python train.py --encoder_arch="vit" --image_size=32 --cutout=0.25 --embed_dim=384 --encoder_bias="all" --encoder_layers=6 --encoder_pooling="attention" --text_encoder_layers=6 --init="lecun_normal" --grad_clip=1.0 --final_lr_fraction=0
Rows from block 2 of the image encoder of a small contrastive image-text model, named by matrix and row number. Rows with one number belong to one neuron. Each number is 500 + 50 x the weight over its row's rms, rounded and kept within 0 to 999. All counts start at 0. Numbers have three digits each. After the name is the row's rms in percent of the matrix's.
Before each neuron's rows are labels from the 100 images, of 14848, where the neuron reaches its highest value: "strongest on" is what is common among them; "peak on" is the class under the peak. Only what is clearly more common there than usual is listed. The data: drawn human figures in many poses.
# fc1: MLP up (encoder.blocks.2.mlp.fc1.weight, 1152x192), inputs 96-191
# fc2: MLP down (encoder.blocks.2.mlp.fc2.weight, 192x1152, transposed), outputs 96-191

strongest on: red trousers
peak on: torso
fc1.172 102:511438456467500475547501453455505581464414519491440406518464538433462525472508436566503543500502535492598462386531456474454533416488451579538529501523543530503514591525483466495479515523414472489432425538565480515471489445590457580528591500571494509543488440503545545582533489462586515438
fc2.172 042:480504530442505482420445482463472423466411546529615493427468489514434524529501532432515603550554448511505423576551435424467528505444466465508487541543563531572526537569568505502439552555437461527550490567441389477526429473504507460446518523400513557425543357474482526518515490471546549584

strongest on: purple top; arms up
peak on: head
fc1.226 107:518485641464472514521457457514493626504506512528473515437563468534490440554483509545567425447545474465461463538455445561450540537432504492547445525530446551467484474535473511532525607501484533478583621481552492533389511431431476508449480531508600498462553551549527477486555548453480457568
fc2.226 113:471569495521422507494486462459562465542506512536416480521396504472378494461491428546538537547604438525479514557530478541475497489449531421498475516446536473452553504490530496546493578523530606452535494523458450479548513467451529501528454492439508483528506530471586446483625503490495507454

strongest on: handstand; blue top
peak on: arm
fc1.311 107:464542545456513575426510462481535532405458420515485513560563450467551454554533500428446501542463481539443431496582478523493482515406551474458475475493492479438435499476469407597419515475438502540400480464452479511577466461536504495515553475555410541474495431433455443512547522453493580518
fc2.311 100:481441488549443512591471516457444432457474511459411501465464497462504509586503472568540367479571600475483510544485465553569502513521539547460489518540515519546469422506530492586508448496538582515467600509612528518461432537500463416548436513509469536541465497485544499530436513523537417558

strongest on: black trousers; standing; arms out
peak on: foot
fc1.286 101:440554512424564523483416484455526464490530460553475450485465479586396506528407478436467522531480479525435593434563424486483423515490491494485464480515531476436573434492413509472488522517492598507544410502456458567630475437582464552648528575558543493489499469532547441560498556472548509527
fc2.286 120:441591465418474531471508437477505522523427520448576485619539596443480536473465572494506440558475523524426506502598544494447475466522567504557588498459489512474468476561441509514450539447426548610465502498458549522549527515435555476502448456445503516597530475448502505543557457638410374488

strongest on: squatting; red trousers; sitting
peak on: foot
fc1.491 106:396530413488517437597570416558503530432541558572536468480559495599419479518540501456437541491517549492520555482604484515457514499574515482474580447427513416524526463537498393456434559478526516569523509456489572419526476586463476499477479470487481532570497491478479480452490483629437423539
fc2.491 080:575513522464622490479495442440569484530563451540539433561528475532474508456534417426472362565445582412476555542482539553544496448463537544527548473542446549598535413565461642547470478575478539540527591480512493525434417519515475554478561547448522446474453458437519459594539523466440508466

strongest on: handstand
peak on: head; hand
fc1.369 098:554529520540505539485498467470544591536503507519419561543494567569427483464569606508445594447442481500440505561455498549530490494417510489489345443474437464503506381567509441563518446604550494522509408514505468419494545503441445478524473593482425542444578522554598437502549504506537487517
fc2.369 090:514418509549552576473564561482301422597498546460600552520570517491467542545451547567495542499481493506546551534502512479532465415475481509545511511479469561479566579533479406456493499421525518568541583505524586605484427538493465498485521526463618437475458464522434529395462518537444399552

strongest on: squatting; handstand; yellow trousers
peak on: foot
fc1.287 104:510486483448562405493480542469569549455389494523533485496537484464496511411585495515592522569535506514464550509520648511460541497531496383487498412366534501568526445480459444462551520444541415452525411489533511445485482458466517506499601484519532543546494535561563580575473554469517521506
fc2.287 146:543566522508517416529407391537521631487505565648558508517403451438512468484538464529523462519520617575448506491514469533521493436541371494516446515499526543512580507615500571500479503478432569504490513501526517526511441456474552471521453549484517553564480533537478433495425379493497447480

strongest on: arms up; teal top; lunging
peak on: head
fc1.656 096:435540539476566561488391471544529500483480455462550515555464508468458448583488466492556532511435485554425577632508439507413532389496424390529438501548565581498476575561490522557525526386424516501555525516536504538546433528423515619549457522474488496397468451556541423433529475434528518503
fc2.656 118:480499496479513553491499505471539546540465459507493519462571562517487542466484477511514506478507535487551491475473448562468523478478588504597483553402483486498557559626439572450483528482610522545526487488468568477490503510537462408530434488468547551557512513524617461429523464607489470553

strongest on: green trousers; star jump
peak on: leg
fc1.355 096:506551517481542411425589528508509443512447530411449633559455446423591521568545466487582459560500461536427471541472560544533495496565562506584445485579372462437499530467591513546495451517457519462517460523543586512547498501444560572490448480503519382446534532595532545423476443457501477483
fc2.355 092:476518560460523559487477508513457570463511348486498516439519519523534454449584562478455527492562528420515510380455470513481453622508518514495417583492585444405451540521512484516543518443495523483459497548467502486507540567584509493498540501454548537468458480498398491429620514531482572491

strongest on: arms up; orange top
peak on: arm
fc1.421 092:477470575456542511499473533474492545511485479563532533539536455543512550487578512510495474417584490418472449530447504470459494496415553443517501531560545464560492594515571453504450502476444527483519588492519537500520504497469491521529440534473593511456474546499497554435437567503448568522
fc2.421 102:495470485477591440495487497399566501555452534498461581526559550457458469524465504476516536532476599541605489424495514476522536423488530581433431525519580513442441518495428580417447536567457416454532461458532477509506442561512476496516528437505407539522503482491476430451544577514501511498

strongest on: teal trousers
peak on: torso
fc1.310 094:488449469485563513590464453517548531523406486569502530556516583532498344475494455515554490482641494548496580599449503524530563549539490520575440467518435499588432454444531444429522493489519508449477563574509452497480511502493536473500461481452478525541456494520513586584422475491570489533
fc2.310 099:553507533456507509506546510357455465553487584372486613462505515467507493446453502528592564511552449525547523447529484542473481563482475500514484490560540420504447490540605551531467424508490467483590456407502511503461490494460467446520522486515521504455454439528457468482591459510377439504

strongest on: purple top
peak on: head
fc1.630 093:494402496486505557406523561401497460533516541507484436497418515508526566430452564616618495584522512501525436563514528520476421594522484501559441414647438582597437528498529509584475526517475462517381483528532408438475548504479494521483495492514428502476500519504517524479488478516489538434
fc2.630 109:490542508481598583530460465594577517536501507431450466562532442557524565458483466572571461532452511446456522516479513458496520530605460448486413524486443533571590463432418596499592477486544363573417446523488457463437491486527515514452466528469530550453502499437546473507482551440368633511

strongest on: black trousers
peak on: leg
fc1.655 092:652524466546473538420543534453485553493513467476522543473398491505516561355487492562478437528527486534426419482410508587519508461519473514484509465545476441456492509542519559484486411405575535520484442417541570548521494543447494585491469560517511474465467558585446483513493434496482573560
fc2.655 071:478535552469537481641512478430474502476454482519459519521521465510444394473551541457396582527443427495557495620445484462460411502419452472485456538484540487573504520448492517437478530563471506495415553602518488442440564560524494516481451460503495455592557485519474466509478455547548516474

strongest on: black trousers; brown trousers
peak on: foot
fc1.626 105:445532500441517515553468365499471547474421456423494603456489614450529652498465431496491468521552599524603516440439454486472455537591545516390538530498495518474468422484486466505515497460467595519550491511534488526477468439490551538486513509463524517536512508459451402424434576565487412410
fc2.626 186:559521529480522519518510401510507453519492448526456437456460431563546510525610508463542568584467504479559496551416533506469445604515558548572507548473562483504517553500534560454484489527548547504459469493574551549542493480569430448475519490459490477481528520557504446504453513489614406532

strongest on: squatting; red trousers; yellow trousers
peak on: foot
fc1.79 102:416553506440503532535471532432563584394467407536495564554470516447525483541521470467569528458511556536421514519523531579516502495492525523506489469479481497628541561512564420460496461532542447464435460447478502481371579503514551508569512495540478569557491477427491579594508499515476530541
fc2.79 090:475411459465543506501514383498535590550426513527533508531531506481498453404463460466586473551556440415430583460512521431443403451498416577523512558536500508456475502504446494500482474510564545492557567418541619463544519473515501467555494608499515466576469544572443548543393470399460482521

strongest on: arms up; lunging; splits
peak on: arm
fc1.81 098:502512587479496483548572551455502524470514556574454586592402489504555417484477506550435465482526571443416527515476395476597419536509554550465536450463562518492487558534500428513559542480515485509500447418556434507478501457426542516482486515445554575500441481475535458539570505439523501419
fc2.81 116:466490436413536356388585413500553477530464493431536494494537453535480481482547585469508537475467479474499463468407541462458550493492462487596433512531478532511431483398514553384441509574444540502540592588478471539519505544482561572578491413596514528600556531495481444467539449571431470495

strongest on: squatting; green top
peak on: arm
fc1.471 108:473525527534519495462554506393513511452504500508344519562405552471514467471511521387457545474576451501501445447427426501480369503589501513521526568462485412455451539537588401525453474492531485364519560503498550428576504492605591548462472449473570471460585521464540528519506517486529449499
fc2.471 133:468404462550534452457435550478536581391425496514459427501542565545547539505491500478500464486545528544509461502426519484460551439505583513546559518533500473629556618464535624456447499470452528482430517489467517443417437462625462497535567523417510525500456406518501590429494529531464554549

strongest on: star jump; thin; red trousers
peak on: leg
fc1.734 103:400471511506486478588486471589429431481493419457458590410581525486606563518426516428491572545456517435604467437469608532500447547485550548486425512476541439474483533500515448476448509450526608473444485534460443490591518497511442519545438526469441487561545483522479566498446516487520499467
fc2.734 102:526560477485546597513437479538519545459541475538430505492478438525535596442437583562457501425498475474442520460492454427540454426536547477454506585516469562477506463565575517498447367518518529555538554521565539581391459485492534453518523481523573465426540526551514523419543469460505501522

strongest on: squatting; brown trousers
peak on: foot
fc1.317 097:516534403466446546473512457474526526475608438508434481618452489472572466523500495526561472479414468506510604438587472576458418484564470514616465501423388513504522461545476555445482525521540419481473481580520500400526481454525523461480555448511462507531438438537491412440519477532416524544
fc2.317 067:602532475443516487487579385520556484549578495487503581444552428463492510552427544490523474541462518454502577567537430469458471444493433562485468482581381568458460458537492503478574485523526541509457439402555526523342471609585468555502530520476543556509482448519510554506486570484443445556

strongest on: grey trousers; grey top
peak on: leg; torso
fc1.214 112:490469549520553554537518434471491485520499511406490505542523562522534434476499424429376539530535501592560509469519526455449519514605397477554501480563422438501422457568437633516467442448500374558569594480522503525474458435472420526456479459456507595488501552452455481532566477462438590518
fc2.214 180:495567466515580419515493485516497470529483509579444479518447392384521559537549497495533431505470466554436498493431417501478537513527443470400548575458569491541490590499539623573474449550541503535549380484606482516517547569455505597530425491490439527484517490520511488544485527411444525563

strongest on: black trousers; brown trousers
peak on: leg
fc1.592 094:456546527418596425519458529498459495577598548393474454463563465557516487532521453527519439499534492563523505588436473512518555543493607451516371557485432467455560500572541473470558535572512477470563454469540511532499474461428508458475516479526551442467494415525555393544479415429515476555
fc2.592 126:409475455469578544556523515495446566558529535574591496430468403440533432527451558507512525623606525612565465449466500572501483524518423452503546497460483408447478390493493477453455423502530513516461496530499480449510477426475590495522448526576451497570612521489455528517480496557506510457

strongest on: handstand
peak on: foot
fc1.544 096:436483457464541480571494507478565558514525536579547425438538493488465492422565478494580521468498526476414460428538507473535461499470477589500551490497507454511494551471491487515475469465507455416628530387453532454549550443563515461622503434506579403455420481489569477583433488466515505543
fc2.544 080:496485618406498507509489535503509438463509492539431472510511426525424472518551506524577516546584503486482441413576507475621421530544408567417567554501517468386494519457569415620489447471564407506519459463546521482406473473509544467518439472447540500471546545531472543580551489434482461495

strongest on: grey trousers; white trousers
peak on: leg
fc1.674 098:484495516617462446461403522529511547533471462415567484584563537573589508530502393431526581500546496527514494489442522507444580525589516486415448476410430489486456542470465544483517497580506518535491585455305477450524410545418412449550519559541481504487488491527467471549525451482416552466
fc2.674 135:500557541537491569527617505476481564504500431529456449617461587349480472666564565542489469463527488457453504498477503461528480528502530470493499472519611546501433544430499486467558474475565422519480512514564472520507505477507518559436440423396498446516482533591509438496362490444527530520

strongest on: green trousers; bowing
peak on: foot
fc1.518 096:559454452465519555543534416540443482491530548510482587512423541479571610549511565478472438479482554456461516510558458498494473422528499386533503431432479479416463456511470549483501498526547481568475373507422403378512507516535491509540447466555471542570523511464567587498588504549565496419
fc2.518 086:472434525394493520465449578411564477582556528586534469484538558430556515526447524424434544444511484492500535503443454406546610446426469435440470545452583477535437462498481492539561490504542518494437418498474520646538535461444487514520578487506565622504411459496463565488495480568469489463

strongest on: green trousers; bowing
peak on: foot; leg
fc1.196 101:577502509454539550453569484579550449556551502544503504569465497467474549545461523537545436505533584469445565457633495527550522428479427478601446466477548554402483538467478543461545535536493507545568372510493522480482545527458580581582516585444417566561479505459536390456456484501504381404
fc2.196 076:432453388424444494497469600463559427530530507577433491489454525454539526479434575458473432515604438482429459527475524400438491439458548533534447601530495454521485507485463526472478526461501495633453505626558533627653465403442473453466513519556551518465533491490493539510498519558443475430

strongest on: squatting; green top
peak on: torso; leg
fc1.554 104:518566549482444454412423486482433596506524443513410562521453438536436530567549523585434565494458470403503423579571576521514522526527419489478415511484428444468480525510460436485527411539539473455605470594431564532443533406555523503487528491468473560470570513511476486501507587432430459521
fc2.554 064:552503561571527546465519427499503490520498557379345498471541596439455517450480572498511501551603599463529489440443438500533508451575464473498552394529485516468419457461513510453496550524451538520476472494524538573509503531549414490402517588485571563426618454471492466435495520454566499543

strongest on: star jump
peak on: leg
fc1.323 097:443522468581558430474446531504531393481479484405421486481475525489576485501568508547437441568448535436454485448431561556469420463533559525454562484552540469460525615572511445477450500511547563605528501499477466446496511384446463540480472563517404491428399486577393400497470469535592552508
fc2.323 140:485583512508527477473466516495457527521509477515527532483455474600505526534479532489467529489550470487599547499513512458573567524527525521446427632566414526449558470494544596499483544567432576601547445452507482448440558474558478434606470555489558451469545483529447473420518375485469490448

strongest on: red trousers; red top
peak on: leg; torso
fc1.672 091:519451458482450519546487476490575459475475527395538554555512606405492576477545378479493556526509479438456487544386438544524557502472475509396463575527547467501518519518464479514424507413390510495462520488490427543472508543472522507539490460459513605494446504506511619463467427483482582517
fc2.672 101:569492515593416526561536444481502496483432395453527464400479520462541488501463441505493566618489605503427438552471457415410485535522539529611518569458555506475487536569532549538450460485550541513518401435561481517557439526441464484548502437398454506478466511520564479571442457433557500525

strongest on: grey trousers; lunging; sitting
peak on: foot
fc1.501 092:470464508502529439407591527561557560471450552398442476516469473486454496460405437445461581449491556547538569466479425616493444522495559467450499491494458604533558561557444557475462458480482517378474435528474588533490494483450476548518525529450437444484579504454505541496512578535494510487
fc2.501 079:496560511589454560546518413526503475424456416500486485535568442454516467563536569496468535578474580508509520503493579468484517615445431535501533368562570450446598510408521491465444473521482547530391545507474458471519445544502565498407422502484549564626488527420532554532544506522473538438

strongest on: green trousers; star jump; walking
peak on: leg
fc1.477 105:516419480555499525515448508489475383455454521549424473532572509615521542470415512524574494457524551510556533517508469484499466442460455542519434465584428485506474488553530498377479556549482575466535448524528456532463479454447528480541551505496470425553493425462557460535451575500448528431
fc2.477 100:464476364458474498651454533469512510508536477508503543525467520612561546462473471544478416453460460450618481430525472530402499538410531584482421492509585490519440543465463501428525407461497570500479537478556482553499520466483513516441524549434518489476519512521385535465538552487603450482

strongest on: purple top; purple trousers
peak on: torso; leg
fc1.240 110:522500535488480448544460542461448452476557517374520520469597534467449532497446484586499474504519552532555420472565509645526560471486461470516539435581488445481524474509465520457568606536426478448482528462486523410575565415539409457477534449446533500437548445593468526465540556526438456456
fc2.240 164:493523490370527449447499569566452447420561462558429474547489478505515458520588535556641558490433492489497398463549570599515558572435442507517537481516587637572506527487636461514428560502513575389457489425526568534498553459531498506492506485519466512433494520449479467505441523511489505436

strongest on: star jump; splits; green top
peak on: arm
fc1.564 087:538433456434465546566516480576537444486514467508473488486447449534448504485435559495489485502496435579474493543510580493433514487541421380524445583460450585502574494508366539440556550434622527543544549545482470452467568491462406553569448429552551448504548494541583500572463430466430503588
fc2.564 100:434538587532487494442491487478576571425403479474429466410542499448524424550544517473435494502490583497479500454548409518428472485473556508509485537472476469566422556474454523478457596540429629429452437579497535546463517516439572573542533506539542489546462425513507545463589484503518437442

strongest on: arms up; red top
peak on: head
fc1.665 101:378369507421572476491535524403488498551483437408505482511566488416490475471483549538529560492455629512501539500464464495473544445445560479448510564505448460489474510459432470474460537517537498416521490466502489535540501506461504514520507441559541488550518492498547487481565507438576530478
fc2.665 078:514477616477472533482385572497446436505549462551634480500512534459483443484457506688393501497473476548591500449535512572529518508396465506488412459501467510437523498566486560496422443594494590532510476507447513487451458568496470531521534504488556563456589548591526548459480541501448496458

strongest on: squatting; teal trousers
peak on: foot
fc1.725 097:494435358481608436578531477490517512452517520579546373484559481494481545523519523492498484517502456437497581395544417517513460424570410409498468484532505478457547501495490487478484540513614446470593478470486447519493463531542518528445493582505458493497471479574533466543563582471474451570
fc2.725 103:575510530462539456434461442481533566490553522527554523521486484388378525455561456588530482529490530453550557573498602539455509405436506563507490428532508525562522395576520492477507489489441511578489571556563572441506488523415511586439602514469463406459484526440501520431461468498461408546

strongest on: grey trousers
peak on: leg
fc1.37 103:570487410459554466442513536533508567444622472426524499513475497459575531540504489460489377515460494517427495512495538471476508505451504575471423494503425501548496474454503531573507461485546477527565504511476519519563485495554506416504523569574522481429442607491591404500619539480490544568
fc2.37 041:468524356443481496467491476557566637487607465445517502517477446465487470455500552530497434521459520440430489495550404525490516507564474528494515477487498518458519436502474562552544509473585437535475574497512402581536488473573566474565545525559510541482491614523539475439685546508491556543

strongest on: black trousers
peak on: leg
fc1.484 116:614436459522588470489519519465429477550463462489535591501584498589508494563502518564474470525493467444576513521437458601490553401466463462464525491547535440517442560607495490437460450503480573446523461471429428473473458518473506540423439488498510527509530514438464574512456472504500513583
fc2.484 087:512558473498592436510363503392581554546461547534513498475494546469529544513562560435601505502503469598504464497554491434469590434540476489421475426533526498404460522566500482443404471511490593518354577478553466580582539436489556564515504566448499488552536495485514633463487557432461508539

strongest on: black trousers; black top
peak on: leg
fc1.202 102:428495494423464483541497495570456451501525439433499574562504558518516585456553451459394487496521520535545600399495504492510562372465525556462473483411449507517532442599544469549487547486585540477539534464489437432490457426461497479424523519525532402447422542443537473444483580499495465526
fc2.202 119:471479486477523449448520559497556542583465494586432505475419436554496455519511479561492474504501451549488485522444597481453472654585498506620507552526457443510448524542512482558494542428548564457478474512600527635408465494465553500516510470498475491438512522557515527521489510463563459513

strongest on: grey trousers; white trousers
peak on: leg
fc1.265 103:499490503437523563581453556504518546593548590504485565504487406552547534530494499536375485479552508474459497567501437498463508456514482516612516392505497448531505548577527447518450539476468458530495561486495473496541475537501551466476557512527508477509385529534437388504487519424443464467
fc2.265 093:456514430497479559463552611459442501533426533454580415482478480517529512554513551495522427608511440549571574462523547516480521526499483462416511550450575396411525419469544529528535479496587510478488486453568516454459529437553435544572521497527500481439532453396576495579444576504457562448

strongest on: red trousers; red top; kicking
peak on: leg
fc1.593 090:563534592499511598553540515487529521518530461426524505432441430459533456557549431547464438527531560522437448537548586534489482576607592516599477475470498414456508474562593515546484448504491447441469487539468492538515438531480476665549477545440595496492516498444414493513477494503520530477
fc2.593 095:473449571462545386528425471503483467543477522464566568504527450486474534494560509543511500466553461435560495510443493463460456579393510474416422472533459503389493413452550446491464456432424559447501450540543563442560544463492510507546480510580513417543456477518502558492522474543504551575

strongest on: star jump
peak on: foot
fc1.735 097:510515509488506514434504484453447566486512421514485464553608513389515469590613476464531463628577538492474473488591551496529522544528396518509492441537494538460567585515516568514502516464413500496517443445539570531616467569555465523544484561527483536584509479422508569465537515502505458465
fc2.735 101:472443557485532556511551475550560516451613413431490559540592480525536488461490550532489446520552541544442482478427467624482482545484559465486537577515449542610458526421413425554538569512485495455529494526444450501446483608525558456556428402521473550512605515426564520551467454563447540500

strongest on: arms up; lunging
peak on: head
fc1.757 096:454449544519500516520472578460457501537505501523461524519523624415428381565490538520572440462485565476376570517450560588485449471400519479549467581523587439604510446528461529433503536520578509447614532468445548504548500460421557538641495490466480479439479551548574482499524567476435549524
fc2.757 068:480437564488503504484452400457498553491536474427453541524440536455448422503523499530536506450493507346506511514495557504490448471490501552509489570627451474459502592511483567456479489510501526494513563444508429493517559555422522467560532403433568503552545570492546470408538551589508457461

strongest on: star jump; pink trousers
peak on: leg
fc1.586 097:528432399555572539516470456488492434510457584446510541492502541488591607523516508526430472475552489439447583414341584509523530515451479618572529476519431423498463557496459503486458531526517565524492487529503471525415473408501422557509485462536509534567548451499452536419515465521515479482
fc2.586 127:498534460515493550431425489483473480417547564516624445575544449542588468502492450532427527405519478580577489525499484495471533459502561512554511493628511604577422570506513534508565540500538553492437504580469517507532544421475495478530516452603509426444565401587466524509520496511438543546

strongest on: teal trousers; green trousers
peak on: leg; foot
fc1.54 100:535387373510469512428479553475500529468460574455525478559484436521479499533585470505516564475469513507442571564529411520424545433551539529575547517511510400443510525511403476558519516519506541617441492504520573484476498391450523573561403514472439509587513579440445524479526528531448513439
fc2.54 063:475585475460406406518397444523540439574439442517509498560580568422591475503503529444521477481417500499459468577526553486496466474502576466476406598523481572535477529590529474508475500409435512493500497504499454453486540499494452503483486541444465520508480525576502528496545559453510601438

strongest on: purple top
peak on: torso
fc1.594 090:564449517510535439560522496493489531469456495504551536482412497453497448545494529512444571529521523507467504538424526545485496497536400461430516520564487493435503568524592494548476488445475531527391517554530510451524356537455503607537589529502523508512448434481443505513552569437544511463
fc2.594 062:440427587592584545432468485554597474546555398451497595541487420540494523442485476481514503501492481450583456550497546586379435521466500548479507578594561431428528496436481558549509492456485525469433481540438492568480585515451572433488530454532529444486417526554435482499482363557425507489

strongest on: black trousers; green trousers
peak on: leg
fc1.670 099:490420562514529451425487534449561521514555557451557492500485503495430538528495489493546471486513519463527615513515444526462457411539479553399451549556507451488533577437506455536535472517546477486365507629494459449440457437568533415508561527467518487551547546485542537487424444479536494597
fc2.670 060:502548446504525510510430546563423579573457454527526542488601494565521537446499427466540561477456490594538428459416533497520499506583434467465615555477458507550457417635467461617491565502436554442565475570474427480470394515584509540497388514535476555578486486458521448536543454438514482483

strongest on: green trousers
peak on: leg
fc1.744 105:543454425504438500490484570550571516489605440539455511491525594499461516451392448549447456562522483446526557527480500550597533509522537471511439354466557474522485471471466558488551472528480534495537454441456461524512513463533539540538496386509542514459515515522545473509447479461452502499
fc2.744 053:470413483458481639536524447500593518455561565597480503458472574426473535471524546564482455429509552536589520454490504515539528506507504475531537541518438480453405458635462486522490430402484408508487507578448510481508414540583434491486499473444495588543452508541513551597470448545497470462

strongest on: star jump; red trousers; grey trousers
peak on: leg
fc1.456 100:594444449539481494512515500457526454467435511503501505537664649555571576561486493434575475423547516543483566478452452564471439507554547468490468471570473495523578545370522387536517495472626520507510510532484573583514500466460423465487551539486524507517478538465513364575407439534509480630
fc2.456 071:430475432487567554575529574549431554618431461492511427495545494472443381461540529512546556522493502487475479490502514555536490481517525517487455497576503547404570495429493516518421537501529579457559594533483444545535479504531579530432623443541413454406455501506523495497508469535510534510

strongest on: grey trousers; lying
peak on: foot
fc1.473 106:463521504487452516511532349475531519478520389469576479477453588474492545525539511548532493522541589472478474480514538454467524498517488520398527446521491533575484526493466516518430356512426444504488551497519582406463501539533485455508384543540607451501456526547505493465491544501395490552
fc2.473 111:462542519556527510445484415480524525542458377424511449486456467482550540534593566519519541566557565504573492562460479485552498460471512505485567480529450436509528617360535440562535460410436428472497474510400489475446544537502469529528497543474487456497481505571440563505467513471484391445

strongest on: teal trousers
peak on: foot
fc1.308 098:539600505468499454478539455432492508448511508429481536449567546456514531519503513527477624470449551458473515519478375556387492486519517505596513472507531496424483494458586504411480468509466532413540497426487401489476443544579496530449534575485472538524505545476629500507576378492485538513
fc2.308 081:430513522450458538511544457455604459520464543514446467520500472576438495386435566509529520449494539528605544477466438504529451500461512422489540441475528467545501465516530513438492522545517596555525458555474544459569616442503466490489519488410429526552506437519392438552452557555426502536